config = dict(
    train_examples=145000,
    embed_dim=256,
    encoder_arch='preact_resnet',
    encoder_depths=[4, 7, 4],
    text_encoder_width=128,
    text_encoder_norm_position='pre',
    text_encoder_activation='gelu',
    text_encoder_bias='all',
    residual_init='none',
    optimizer='soap',
    lr=0.0036,
    grad_clip=3.0,
)
Rows from block 3 of the text encoder, named by matrix and row number. Rows with one number belong to one neuron. Each number is 128 + 32 x the weight over the matrix's rms, rounded and kept within 0 to 255. All counts start at 0. Numbers have three digits each.
# fc1: MLP up (text_encoder.blocks.3.mlp.fc1.weight, 512x128), inputs 0-127
# fc2: MLP down (text_encoder.blocks.3.mlp.fc2.weight, 128x512, transposed), outputs 0-127
fc1.58:129135120119092150173121135182099088120186046085104170109140093100132144074125147173147137091177073192125155117127141078129074167111074154088161150063223034188168082170128144131129213094105136147152187112123166115168123109160108083131139088178073154211098044159113106169119118171100163170047139107136140144157174123168098132141218142133162049140159149134066107136073146130097143085145
fc1.59:166144111142138138159098058128082129103169161127188118149117145091106099162170109096134177132134138109107104117135098065122146154169100158128146098077141074129159167087143114113112122161100187118156157155107146093092164122132083151161106132138140080147135137064113100119124124058143165123100107116158151164093063130139135184142090136153141169140133110158093140097122111134093136134173
fc1.60:112140130084175148109062088125131098142152115177151130179079107158142145109113164163101133144134089107094110097113183108094159118114134110094148113113138159108083107138148159133108123106148117142097088151083160142133104139174213171143172162152126081134128095143125179109138120117109081159119111100092096089114116113118127145158134103105153177141129107148128108123113120117103147089100
fc1.61:132213100158126123149136155100054154160119153099163140107104101101051138145111130151123129116135066109062096109120081107168160127146141070127158155125142112130187139121135094186114125157166113142109069129047095164076115093220112158083110101175167128171148116149078115136078213162119106140129116109096213144153157131124130131184128148125139096140141097139103074114091161123123115131121
fc1.62:173095097115072141055138103224099122102072087117120211111078213067100207104165007095158106172137172186094126127068086178041156188119197119171121044138111140179142134068112171141136135108088152190170116246071116113070124092145230173148128127132098137185149102121100028189149176165254043072064131066087117076219171086151154137101111141045119124076168156088234135189203255105118130225086
fc1.63:137130124102127119106163183129106089173093096151148113152081202199151144114079112135149107150114193158167097128169116169145149166073123140059093155113177123150191057119097113105087155090113132110158118150164119125125078116134118095112115122169134155159071130085178082097142131120065087128112103124065110167143106133107061144143185125148121146164113168101119076178141167141114170101140
fc1.64:121120194025194194167112120159158070086075137118120131205129122165137125127146179149153105077144161165142178101108114096048136094156128097201153143128149111177113138075164154090137123191162152153100134105159118153156104088172158167102098096086117073108107143143158140093124121125114118090119078119182131120073132174123151124139106175149114128145108138151137213130105068113103077131136
fc1.65:089148115133107105112106149150107122168152094164168112101152167165184150189131130125167145124126121132117093132071096102124163138107127140162175082146130177091130101135161100149174086133125115089167144070161133110156102165177115094130145142100183062129116149173114145150109106076130107092135111137151115100093161117089130159149113098123137119134126157097101164113117109161144092134132
fc1.66:133107142112125104112152126148119121104126119131138121107086159082149111147151074116146106131141154120052142153079084162086148159141129082064145064115098116109126086167150140140197131137066113131091161162075150147085119078165136134104113126162118086128118144123122119187189174083187075091101100081113144092130136082163178085064133145078104087104131094072201176111137223138078146184119
fc1.67:133163089122222126109145114147119154092185144153168108100128141059095109109176098142193150152116092121171092211128128182201107103105142150132146168173106176091013146113162113194139104171184121136117128089138132103118105114138099146144107191149108146211138056154073175080123117111110201117096093073134136096151093105139151112090095068135152140142120102101105090135062123140096165133097
fc1.68:102123198093142162154121140122103153118147148154106172109092127130167130087110105075170130167116179134165090120138164167105160143096125179100151096085136127176171154168170136122112139124123077102085122143095117097155150108095114051156161112149118128161152128140132135134112160101147164095127087179126140149132185146108129110149141146102109071115115163107090126118107107142102096059071
fc1.69:135108107133159115135178116167140090130135072094180130115163120121140147132097105092192154068158122125150098171159171148118128159121156154088170163108139112165129179131174165133097120173149144128140118125168115117093148145137146149131169128167109165114115126096135127114145110162158163156165137138127174149136106075153144142131148141131092171116126088128119129113152168117129155165141
fc1.70:126110167082149105184173164077079095087183104112128108135160138057097111191117097161165116068163107124173125169129133091170181160143131168121185110153134125080109161103079119145135099099138101111119128119096136144193082193132124170166169065152085135102133140161155088092110138095114112123115121127171197146172115099100153136121119076155165112107122130136114089116099133172175144140107
fc1.71:106133100136138125128117161172084117196150128151109130142127182071102144128141145147142199079144096126112099112135149097104148102090131183119141145105139140192098107122104185125144108155138106112142126131092100128161178126159104169110165146161144112151109140136125093176106101145098118158158122131106152102137081123129146134105128147109097132109136087130148122147172107085152086196124
fc1.72:151122128118078098106065135120075081074179122170165105095126095172152145052155152122104141148130169173134131169117121095079083094119111161140055113147112101205136128142144178084069142110161171135075183081157111134074149121120113051139110117127068187118109126130162146147176089083117174159159142162153128119212061160129066086132168081121143142174120101157145173107142123149129166051095
fc1.73:160169138121106154151142140133133164135118138123123128125133156095142136154100137144173172133151121097104112090114106122154151136102127145131121074156110119148146155132181181150106142103142127108131072164118148093154121152159154110118113120161151157112160127105124077119143160125110159122088121147124143088129120115145091165184182084130082187134146088088156144132101073158117096123123
fc1.74:139105079132169166133129108120108163169145129109067116195088190151134135141064162099121118098140105146102067084109086116127125126076104122091111153113127141183182135112154090114132144160119118133154094180179127131147105187173087120139149118134129179117116150151169111114157137139121117091103143152077184126147152172146106095137077166113188107110150163079107045109145073088100162119170
fc1.75:071088155091122148085055151071094161082188115137088116127173145110191145139159059162186149100179127120061133113125131168102119127113176131120134120163138073139136176152103112136090092126162173124180133105105114170109107104188182100176156154114068113145134107155102142105173071094142157148146168161173164135194077094151116131087079091101104121209130122124125177124142071107179124098097
fc1.76:160143118085118058171170180086108142174093240035037096078087181229116202255130099080157069138054075130166123204202129177021126168171224146137151090126125073107140138112107126134181099162035116128081086175188118135129077084157255180119095012132139122079104145136106119108149111101176179129099059131137181056192122091182157116058066093125100079167213105076255223150090255092055093146040
fc1.77:090190096121084120131149089182151107160145119109081079110168176187106144172108095145155100133106141145166105073135119105158110158115113150135101101078161099166172150118106175101161078130093097136128151100125109118132127109147131104087133090166139133143130107148080103130133088161108131126159169112191132167136102139113164126158117104145078136170084127116127155105133127125151128172133
fc1.78:102125131115109159172133103100103095131109094160126122148111175199177062108141150126126166178134184113064061166163158104094100129157115159145154088189124129118126168129117136178137104180156057116093089091096085161119147110134149152132134129140140159201102150119098095092127064086079125162074092116105159159134091139144169163110072121120173123117126145152179103089120124103151145136132
fc1.79:131105108140082137147108105134113106105107080140130145136075160160155100158119088146182102130155095160108145130072127144133127152136159080113165072181153077114096147146127170125143087185122094110106155089162118157126115144107119145136109132125159100156092114108142126144156164149121097163121078153153159109132139121103142087173162110134143136081143085104188158088123132117124095141106
fc1.80:139120118146144163139143152131163174073146105121106132162139140146075092112124123156136108071113161130141128130141134159116132118142104124100168111132092119056132127140117090174068102161119100126141136119118145121121100142172156127163088126097096084135146078169143123087132126084142143118150141119169108110117107102066066089164119103165150173135139131105151151172136118154111131124100
fc1.81:134097165058104094146116121101200102135118060187150083124165134150159120110150118109138122092113112156152113114165142103115177080144117117155117094089169085143073192119105160122137116124121144149136152093151127156177136160183162146166147184065127136119123099156108114146143143091140164104141097134151089115179123100106106149178172107113113106146157173117151126131176096192138145108077
fc1.82:162117121091147129166123143101105134119115077162121103124106172147116135106150133117097133130172130156127135166161101167142155134101132143160122133089129144112092110108175172123150130123132077137154136085096103101179163120131105114092147172160119189115060158162149109139140134119117118093153126152116126127134158125137123080133144112138072150109121155079119124069167147104099116140084
fc1.83:143146102118082141068100110156100134102141159143147139124150165140167114101139074098153174088119155096130126100099148125164152174157089136130081166135154114119163085107155154147107131126117147190093167149118118102140115124156177094148096197156148147123149145095106116156165137134177144107104139156139150126163126088146102090151134124136128056136167181101107104115156153105119153110129
fc1.84:105112162086111116099125109170063158135152157089153107132127088130193168130161101111113112055129107153164080073154141126151175085148116116139146146113162118123158074125170123139150076111177144202114097155129059117174099168141156104109159160155126104134146089111077115132136150109182084158125159137163153064130100110075064107182105107152133141100142105108173137157154110129113133156132
fc1.85:127112166121093134156096105180112165150097138126128102116125144121125117086158155120183155114113135109153083108096132114108158100154075137157105093125161151152109104144138141117082125142132140137136108169108117127135101142164194096130132169154110088130136149125125102098161110146138131105087166113164169127127122131083145146096132127110136162139126130103147103170109070156156139177112
fc1.86:121143111079164085094130192162102118128114146155102145179129119117136116121105170109139138153081090118134093067143096153080120199111090110170149169172182115202138096106082172113122125127187101094171120099097076095101115142124083112165204113171119102102105133152139109127128108092112142167087106146141125164150180168066121092135126071128140121124181084159130177139129141132114118132129
fc1.87:091161131109117141127109141112137119121135152143105132133186166104137138147117154087199132091132084135136124110110085112115087177140122122075108097150107116160159135122110139106129122162110090141067112129082134087134121174148105082130167117121134105126176172126144148143164091108135159119178126155108162113125162076140101144072144130114144160115112110124119145110093087072185100092178
fc1.88:112157103145102124087092154153146103097113078107103093147130105083118135130087123121124122167153105105135120129140123130086138147107097148111156094148128176130115141113140143105137147179137115129117127127113192122144157165133138154181148129147096143137136093143157158146120124139143157136103088135133105145125157135100096090111162110177103152125167146075155105147091106138117147118093
fc1.89:114089090148148118175122122158124131117155156110093110136133092112127146110127153168096079093112135109138067117167149149124160083139156068104124172129132121111150133120181104113100185090162133131191153196096101157155119137148132146165134097118112129089125157100105055135127129116114181151159123074155136132158141103154051134113153135128112102143154171037122183115115123156142095164069
fc1.90:186126102112173078138132142118091131126093151116081109077143149147165149123082105130153161113107137142136106132100066168114147153199148132157093162152137144155138170115096155131143050158152134152081087054152137118138134132156059131115051190138093127168047124163161129189164144109151184112116171139183132138127099106130145130170129102109145072148094134104128102073102172094202164121131
fc1.91:114032024075192116150172134150116071164146147091127000136125156140103159170065128118211132098128178151074168096152130177124116235137184077052195194129130152179108111117199141107052172100133065185168131206231153146083094165107144139113167139182119177099130067062115059072232117141093125149078127094052185155137108078162092197127059175115155142164086106090104017108132081189163198127160
fc1.92:133161108156097148138129158123060131106098141143140178103119142093141110111138093083148175162144140112110091134127139134144102111124110137133122126189120105133161162179136150122143114121126141137119116129166134137105171161096101112066112102147123101171128189058134108106089183094082122108088157111118131121134127107141191128105098138091150117133096103152183164091083208134153094101143
fc1.93:119100120103075194085085061215077166116107132118085110185167082181149070186127106116115152121134137137130200090085116067158132073090177158132140111148102099082049097094135101124108150112128165110110116162115173095163182112111095107118112140165126171123158139100102113089175153131199157163206175119151121111121086134187142142095104120121136125126134160138110136109122067131164125106158
fc1.94:060087181103129178175107188081097184117158185127086123205149134059169158173122073145161137111161094082132056160087150130127171131080174189105243107174147110064080156139153138141125128143083118119165112160031133155117101106187063096181159132136103089103162146092099121085123156130115158070082103105146159161153159111112108134093144148170152187120137142105122110113125072106157104113198
fc1.95:149156113138119084147096145190081089097158143122055109075118111145190120147118152095219125123142099164137064133181094078142134099144200089182129120144155120168138118161177125171131130159104154158153097083105073121163079094140124151123172086162129156116056122105136104156145105126183156170139154144100180094157088134077133063093164144141120132138093078068149116135165048150185088152181
fc1.96:120153091149102129137127139156089181148119132167105126130148079155129110096104157117154076175081109160115110138130112154139152103143117134135114127157111155132072098135146164100131139082143101140157147101156109116205069084154147147148151127160095103083095117123121082137118115125129145180140111092161134102104131149104153060126136132168151176135132157097133175138208131100115129133167
fc1.97:143171195151084183099084141176129095115105101157149154147155111137145147156100089121156141040093095094115136137154146079065105145116096134075156111129182142182158110131138103163139096202117126062169106158080179092169111149156148101175133113072134084180123125184158137118087175144143089124113096100097162117114157089136155133129134101155104115157107096126159191141090179128163061169101
fc1.98:160082103172207156101107159153128114091148188068078119115124089131084136142090149155157113127138091105105153091161174114133131146133153119119130189102108113111163109120111148167082109112140171133173170119103118097121087121125181168189090117099151111108176137094129163123123121132151116159157123084146153135161150104111096123108110127108172158125138197029141110139108117128124135115109
fc1.99:109170080104112103103156128100077163207110110132109091091091106100158100134156083113134107121178125194103173128125147165143109124122139148090162164085179116151154079097165176141114095151094077168099181101142095136166146103123076088163109134091103168148145115153118118106116083124123120129079157078112119111156087111138144098121122153142158121132128110122147109162139126181092121112126
fc1.100:173126118095145162122127113179103102104097093120128156137126162144115120157110151119147167132155118113156099119122162130084167146155148122138109095108128125102154137116102158136126117168131160136103069094057090119104106125100155117127118083115115155185111142125131091173107144167159097136159092081136094160141117090113130135098158159121144141105113103112133129181152114164106123143171
fc1.101:126121137126165144159176160073109057137121163088130080118147110169141153162138129143109126143126142154134071135105164157128137183132124110080175160136157144105084147172138111114066166114064097185180096148182175134104093200089164178127146120160110132088100074072146098091141184130138114143148137141085079097074145129159141068123125155122181149125095123081115071136155100189132160120124
fc1.102:154171109103149142071148093157078151091133141147150118116135052158105186168183136125136170129202133147167162135097052101126125182132091172133116115061125133140118144108087142096159170093103156142064146137090155098151166170130113068189096067118110071136128201082102112063188173090104180127152077119166157179144116140145104149117250134165143123109100116113103125055126077155129108123155
fc1.103:137139171147153106148088119165140110073117078131059114152174126160078177124102088145117074099048196146125172098170122100113126129129123125129156171177184141116123129141105105151117087090133154086131126104113127120133076060177158123120089161092119106123062117145107138140150140130066117147154076164139144174076164114148092132138131152185111131138169097080095198179148152143116120162140
fc1.104:155109158098151100176093140110142097073120096160114149175145168192116112103121157148129062100164166183106099105134126102092114138171158125100114096128156119180091106086146111139118158132110078151140156095053106133183113080191206127149080153091142159130159088104142166057177101165127159139175109070087129115125206154121179121179079145128135110098132176119112140071165062137134172138032
fc1.105:161139175060219157163155191170119129093138117115093160134113116155126179151138146126136115126093051173191111144123115162064184162104139131140142079138078132188152165166155147083183167208107074147004139116068104154155111077145106045145145156120122098050144100086114142124113076123105182104096160120156206173173129135114120157160145153116183081125139130114108131116079129133090112080058
fc1.106:070141074101085156108121189104106202114125060138083101157135106113148180136124139175123114182113127154119085144113132195116100065165157106150142112095144151119129172084140147116102132086163159187167120061098102192153128129112126096160136152198082120145130123072118139154088105124136114113054120115147118136192092133086152090156094137171144141157089138123124143089144117100120085141134
fc1.107:140132106130088159127117118112122155128100137107055114164097177189081164144116083066092146131133143077103104178170148107154154198160140151157141095117139126103161175160095094131137064088147071117118094164156163197139163069179146140148109127069128159130120109159138100134190150131114118129067099102172159133132127095150122182099093102117102112169106063095153139201064143155085151150137
fc1.108:207122080118117068195162173175138099135121147112094099098121206109155120129131096117132141127106092187139101203102122129111163168161060122163100083105124115159122143197109162209104118125171134091071157129123102088160034128082110096146156112165103087237110089090117128081249147037198153227168087170162122151144069186195080101061074060061149057130151184053215143113078175147176188073137
fc1.109:101178103130105182092110115139073147130102148145081101162049146119123183149067119158077159121131145139140050165165101067148172123121130114102097120118176111161186094124113101157141075139159127128191071109105114155122113118182094112114094179124141101154176158147160107110134123123147090076176097139103122165163155112165112101100109123126130140166133116093074085159101100107122153119142
fc2.58:195131112171194189109191250101144094165100119082218131216113104205122234107150158147125207226193148249138111107160088154131190148143181091099107177143124185133143163138140087134165122175165195095146090120156176103149185145162143106096088120109140136213166130187109139107209093029185128099158115181220114159119155171163075134170127112066133142145092168149151111180193058122178110117101
fc2.59:084131149146119105108129167136154105122123126159118116130133127153085156147132166148127104143164146120111179157117136101103146145127113082164113141081078140150180141084110140132160125112133100112093135092116188157125126120134133133122135128170089161152081169160125129145147121146132134164151157142159155067175146191096140102118187077189180115124097152136183128128133155119145133107088
fc2.60:129132165146081192146149163083106138119117102114115125085105157088158138155105127111147140114127077127201063164134139154059157186109132113109102143101119115172142133091079078123143142176133165169143182136137136064137144160118152077080081154126159154100104137113153123173175117125108108093151126137135100131131106095091114156124158127158105090173188124112083113135092125126169110126086
fc2.61:073112183086109124139139146135101163160164128157058154158140142116184059076127147116118093155148176174154106111179119062181109119091143115172102126122119099128108119182113154123172138130106119115149124156185089070155115095114141153216118148118096167133095120177173111163080116082076121121129103156108089141083099108144150118077133151112159126139114104160083110141169154169120110148128
fc2.62:102157038175106104131094090145151109022218064081180109160034142043122229162146090137139018096065147114158102186095081159147099156132202121041192170132118111063037192056110037185173146051070147221178110123143170140129115058098136168118051082135104203123123084027137066207073144121172085168119150000040036068176147016200107120061115213000143050060128150118255155183142255151093180201074
fc2.63:119100132066153112157136083124146135156136155127077121156143096094121148169115115135135152112155149108079132106099142151109130139167165132157165114124151142164118146159137165189113110091124060126111135121166177158141104114136117111136145108169130096091129151102117113138140139147162161104161132125143142123095100118123159137155080203091199095127120097125150098083105086139136067148158
fc2.64:134183141130134117134147174094178087153204130116150170126147139118120084144108131076125123184203137131139087128169170125108157090105102153082094101155099075124170107132084106092115172080130110116164126108131126117133185177110069115139166173162112142057160140107145143173160064081171077221177155145132058129095152148163130128126143165095120131128120152116115155120105122132131165094174
fc2.65:135126144147127137142112157112155123118101133084119156137101097073100113111143145150088144135128151106130151145142157145140134106107117154145121136143104124116120144087093139148124132111126076139125076164082129163122117076123123153158077103139071174129151046086150107134105129144143132173165177074094162142148114127154103092152146165152115160140092084118141119125144115056166109156135
fc2.66:146128139136140152108120107165141117043175048134120106083080152089125159243137159131136055132087186129153137114089108103128158105122170093096140120067130114099191130100067126178139066109028181138173083108139158181104125139069181184166042097058102203128133109018135115073124204078087146106152189030155158070158158167161089211145163098085187121129204148085155151117082182125121175183092
fc2.67:140132117095120096134128166123088168153128142102114162146162104136126128156148159128089160096108130092079130114130068061138179152167100134137169138184183102069188184124086134097160137097157117138155133143201132173158142116109176165098124134084144112122114189173194125112116156148162069088147169155157121086154148151134104126123184160150088179114144105104157149120117158148156102179164
fc2.68:121158054162147091086117127116095123123149086084134094130112102121140187111112151140069116081118029155102142095083146116170091089103093058151129107120126135085135086130128099125169094179092128147148141136138146131098117159147096117132102177127169100104139121097165140130180148112132095111108105111134112173140127083166149077099125086099123211118126091102098110116135151116130095164149
fc2.69:146082160169127111102074117105145095152145177137075163144146122110167150177166114105075153219086120196132151077124129124176107134172100090140135165121171156146078109133098118121096152117100093180105166128096136117152114120091127129133130135125190159140105056128127143114149160091120098107113112112102107124160147119091100125085116162137119112118084135075144109145158109153169162100143
fc2.70:057119145135150106143102182149076155121089078117166138084163103122087122130164146163121148067104130071088083179080093150076076086122089096124161112164117170137129174147134099125066117111079134176093137177126114101144111111107118173131079132100156124120138135160081128145127076092104121119122107098100052114106154098139141110158078103131132181108091126077098162065127102116086139163127
fc2.71:138094179144139116123135085132172148093101088135136133099161110096120097135101091093104122160125143158126121083131146149170142165159136091109149157101106125135093128088155078162148124116116090104105103146107111125104106109086124137131099123119109167110138123093139092119142141142151114160119175132138092109153166125135095056128151103104132129147086127109180135181139184132068164108131
fc2.72:141120155086179148090157114145150100176132157100178092117137145104080174164181085157137090160132158124089165065121161168138078151105158135151120139080129143099072086142120100096131145167110116101112192097081130187135101154118118123116138156148121032103095146089115102116155099164125147151183138177155109111134132052150183148110170072080125111177100084116110105121134092110102077077152
fc2.73:104115102142133165051089128139109106122106109108096114095085081115063114126119114059150149165145137101128097152158160095137158140132125091156180146106184156138105143123097163121098161199085166153168184161105141162111106151097146154143166106168125163163080112117060144122082122131114097118133141140159136144146130112155180141089168090160136122153148109158143159147185181128137153101182
fc2.74:085132102109085134155120117127156140170126117116099151110199140082142161114166118097161123140116150136147145121134130126153134146156139079142158135138177148139123172176079159126135111107112133143158067079131148104128154110161099086153160129178181137084167132134138147159174136116118133125181111118106136170103179175135145108114135188121205141172106113160094118120102114131136107121110
fc2.75:105129106090120135117124150108130180130134158157154102130092072103054107114149170067131118110136137048076082128058135162121137106121131153166149136100065124150053133134139108131130107126157112162116159079170112114083153164092087101098130145080129128112078126150108144130119051140187159164156136158087108136169120110114072061093069071115071117075118028069113065119105152132121191038048
fc2.76:137202071085113126178229156089151202117087124102151000153125224131130132122141138109111134188223074150101097101117149149039137030165214184118065207152081138075142098159085000089139114081143157163181142144109208121120091108129133103160189084098180140114151185105131196098212111112140103143167040091180045067171098125119164134141102151104098122165115063181156196123099139095064138175110
fc2.77:140097105105123128102116159119104167061078119122199111110097104082097095121140088144113187108130163144112112151123156156128156128113122123112123133188128143111070098130091108141119131117153126064138143097140152134144110088153120128215103108087131108137114094088137140130082132134131115154123133112104115126121069106156092102080156164133158119126113121132091107181129142134082129080162
fc2.78:092094096141132114113083093133161149174147125097107135124103110090090162118138102094157141097135063167128183116102106149130151114132134134111123149090140160154110131121144128117114105139100192141091153151134130118140132172095120116111138154146097102099131119122159147166115174160193115128158136104175090101136138135137140068126146112112068165112131110136083133163115125167098147135138
fc2.79:096157163118124122104120158148146122131136127139096126127173165095096105109171117141088111129127126092140126105162142130097095121100139121145098124115132141165121115107095129157133127131070142091122084132093164096131142134088083170121108149119095173135180137109120117136104133149166186132148193118133147138141155119144065150133087151112136117150117145177106135137171105159060158144102
fc2.80:101125134105147139128100138089040071148109102115146178108149109112139161136126158099115136143116098138128113166152102134115135163152152110155085084140137127159100133151109113111147147094115164113157147157103145134182140133070100107137162146109118131152146152110126133138122122103170122101123126106081131122105140105170130121073090121118087109113148106144118123116157106106140096101152
fc2.81:089115132167119143130119133112057143086133171072107118137108144162140134136130160143164107158137124148109144129118102158112059187100093149083135104132099098125148085142122099154097128119140087135105152114082088122076107106079141099113121107149091135166039164129168114103107118150131099137131141110141100132154124159156148096066103131136124115099090099152086115156124147074143164129141
fc2.82:127122137165122132089136123146141121143125155124138123130110094106123141130132130138133145163105103097138102118114135130114118151141150122135144144162124147140140107129137084142081098148153153133106146176137117203122114114133140098141107124110114109143146100101156125104117121102095147120131091118110109135101123145151138171143120135089158111131111142149152133137100126141155172131143
fc2.83:111118133180137133158112136099125122136097075157103146162134087108094164093140172130104123151134126144112128172168133128095116118122120163110194139131107109194119165116121097085136125124162138119163098085154112154115155148076076146149169120134070132150120112155102129111132135097118144128173083085109093137137154173109157154149074142089101180113115113184150132147122150107102127125115
fc2.84:182160130126039168122140116169105201106067141144130239186152144118139083101158112083069070132045123079066084171176106115100101229146059081158128106132184164179136086153095106066115094164090110122182083147098153156121208065134120056076152072132105198099116132126157094176155109155192160161148151164149115165138060137120128168120159132164093150174121130193093108089099090092140152100150
fc2.85:179111103168131126138151127121139098111148110128082147153113137105110167129073078132118131141121132147106105149120180096097142170126158108124186148091158126125132156108174167133169166119134143129111128156094144124177097125156088126138124114153115135093105131115145140188066085099128114174119109161156137109153155092180122150134161162158107139183147156114154174180112150102067077098163
fc2.86:163095177147195096118059094102119132110114122103170121105135131133151123159154084115160106135143173174137118142140091104101126140135171138129096080063092102060158160118087106141112091105063124127077113129142157165151168138093167131119077144095126123121153097122167139168177178131140085101191148094150159130117167174186155139157093163153132125157090127113087118157157162123121068101124
fc2.87:111130118099119132159144067121173109136158113141105114101127058118125122152105130138161125101125096104089137108128173135113143131079120115112183142158116161141125188157145126111122114083111158125114117122085108163160091108078111134186133146192143140122082132146122124157139106126120133188091146140120098187154096103151147074141123137117106107083115104122141122077117116077107144139126
fc2.88:129123127190097127104113143149138151143119127133123115103123143141138107130122135114147137115120154130090107085074137162147133130110104109110097117134144128135171170136121107138108138090141129132181102117146114205122117140118128074100124109106115149103104136115131127133125077102115126145111138134145132147137153127146125137140138140097164141146138100174086098157105146103130113140145
fc2.89:108119160148055181096102167128095101101157169122137101131084166165160125125093134070186160159135119163211080188116073114112137208176102156151130041159123139137148148140117122095112084162120192117136065098168118147110126153096120085116094144151166098157113112123161165143112129163127099084124121140100134106121118142091143165093127093145097108146115116115119132145147127087160135136148
fc2.90:103117205120095160138114111134152158105143119155131091196097111145094121146155135150104116155146160131126112102187188109116107154084093118143186164094148117116084090160172149095133144151142134122124173180091125190134109144099156167130181052094113113092172137117122083071070126115096087088145063119116129132141108134121138132116078138122083155076111117133121165154168123129042075158150
fc2.91:126088104101178059136147208115132056133155125129122133172177249100144204079112043142199132167163156190096142116103061152177122187135174115152126166094143207132077119139135133131089175056175084210147139170212165165111115145103137141054204131183170136160174087114151184127156094128120130120151123113078091166142146198084118150151109218168116137116126143086144035064185104098106159151195
fc2.92:109110137079111148088102105156174097152139078138128085118113140131117129179120134168130090136143105117117169099141097112117142151120163098148102100102160144127146108099110134141155115093101102097116141109063146139148135094160128129160125147118079140093117122171114116137173086108144151113156086120175148105086112160139084143161147136135089128159164107088111105114111082116135153162142
fc2.93:107116133118128130088147140140157066157165143167085132135184119078132102188147161170106092039203192086135104140120166135138163111084086095191132102122107165109179151149126181082129182133166111123123103086120070125106099088135113157123158149086137104108110107150178121111169077079072169137091080149094139072116201109122105149171077061121181137061148133126123161100127101198088127202063
fc2.94:135136035157150129137056091168153145180136169099054116065093069129042134128150108119195123100155100070115118204138151159074104094108124173132136081195143145176113180145114099133105144115112123126128137150123152145125147107134141169168131168112097125143170211184116189096109097116157205131049147109033154106136142086077131096052038114119087123111177096122154169141089129124085095119138
fc2.95:094133197058113179102052124074129153083133151203132110169159192160185131166121098087152159146129162138159061159170061031118185205068060092134126098106137151073113154115169172146177068174177177105063177183160156155142190102132155145122076176100134072191146166098091071167080144155021124141110137128088156128164083090098098077110105175163138032121161052107143151134118048152112150082108
fc2.96:140082140135141111107074094114144141080128114097114150143119176139145104146093155127136197122084194093122131136148094078079129168118092132154154120113135116128204157115131112160125109188098138139099097147103154131056103182113120105106084118128129099163168134102187114169119141092121110096119147162120148100171171149116112133152126122125117086129120090090098156173107093086123104132144
fc2.97:135092105129154102162176151138105111167098151147132099094103152128098106116154174078133138183154135188099152079140104105182113096115174127126059143084074147077100061165132112095129131105151075204096140164145084204094201087101085111101162147131106165075081124073147138091145085119128165137138187100107140131132104125098131083142127155133093165098092141130133074132184100151159203131131
fc2.98:105137164083050135159140141162083151129138107154171076145120159134203075134160122139128153103153130160191071162124073093145146151125138087130118080135177161170155116172185127094112139133135131099086057168145101155159134119164123157128114117149131133119123127096138141158091126191142137107078137154137137116152068142155115106143149120175102101172173142156119107144083118092181134148090
fc2.99:172175127117125128113203146111141132085130130103169182197163148182117128064118179115148151122099143089121092152174120104097163115127146117132101138188116111127116154108087117089145149120126179127196090151162155095099140161161113148070094098177146107101137161128129126156141113128132129165119136133157136164066179137143147171155095108147113134177137188166123127143090117100193146141065
fc2.100:103106137179097102140166169129147148110167151166150156129158133085142157098115135133163117129171172148115114119150118122165113184117132139130160200124145136154143144134152143114104120108167087121170151147134162131107115119139121118151125160137134171120110116107145148148123050165129126134158141178135115132122166147136161137162135154121144103148115171125111113111117153121149135087103
fc2.101:126068110089131110098113164153151159109099090148121154178108181104180134092076103084206143120124137128095153132144107133089089127082163095139109151111110114119174072121136146165148149091134101120118111110147137125118143104164128074085162138106124150177111116173115142151139063083118149105111127117154160152126143140073103190133119149124121124137142169125180114110129120152118124119164
fc2.102:140158195057131079101136088195161097112112121123150159089130091111103170142096103128166175167189098182106123143108134106144142118138087076150080147148103194139125099089179036109135150154087124139083131129087080135133109097127101124104156142155163112084159077105123168088179094089155155141108176165095098135193153178153149103188192066140148124174114177138130144082088117120092148081117
fc2.103:102124079130114132112185133168093145119161123163108111094125150158142118144150170154108125157122079127165090184139140118139101122171091152152147143101115134137153087113164183123138089182153090158142104161156141153112117203096142147151181161104141067137135143077137063098072149128165102089129199099106169123176097186165158104112139107087112132110079089115133123079110126143110134066209
fc2.104:102118136168150127157149109148100124113125124077162071091109123154125123132136106147145149101098096128083131127130076120172128096128087148053161126140128088087182177100164125125129093116115192139120137141143144121134144139132132174128121143135128057151113115093127130175098160130107109115069087152131096141129109118158074072154113134097104153154161124157136127127098157156144081129163
fc2.105:106142076131117056113118051098141182070121082074130104082123082081081109055122138108214067094173074145162071095169073136150147104074091088102116121108111073098117095154095068050138096132070114139068068059121096134123104103085080161133057063065143100149130104148141093099139116147104077116130170096085014143128117077161097114103089168079052072086129112177181152150096145055081132114169
fc2.106:140105139092106124137093099142129092144180203135101123109145122134119094098133126091127153087123154097114129119120131097114177173125093101083163159147112120131152116139103106128164111157127096052129124109136145080107096121120137141114105075098128118062106171159145109122154127147136116131185135139111175151121103103162120111089145073091083108115135113122166136163111153100098130092111
fc2.107:138166107114122110118218166127133148114086107106107072103108117140097106146140144148144136165160096156177149112112107091110081144118132111128115165148157107150086129135183078132144153131154108111152166109188089090148037146195181143139158113161151078107116125114118186161149068174133112115140157148136139122140126153149145086096188143157144052147160123173134141090152163118180137138168
fc2.108:136158157123149140100124149137167119183114166036020066048177197205153125101131203133102194188140098191099133066145047112105081111177163170101126184051114161112076183085034162185246050153115142116172140156172208121175162112101144140135132000132178205231126144191134252153208167074206118114071069214147186051070154141152138047140053084148052123139150098166089067145101172232081088168032
fc2.109:109178157159145100101185077155143168174132121086150141123127099135068067134123172145146097152173131132103142107151124103168130107077182119135127176134135146146105158102141150177083133145107092105170091154194131065116103149149079154171133163130156146109115128149124139141050073154098106118106153133107138103088139152125162132136159134142154096128114150145162136113117212138106088179164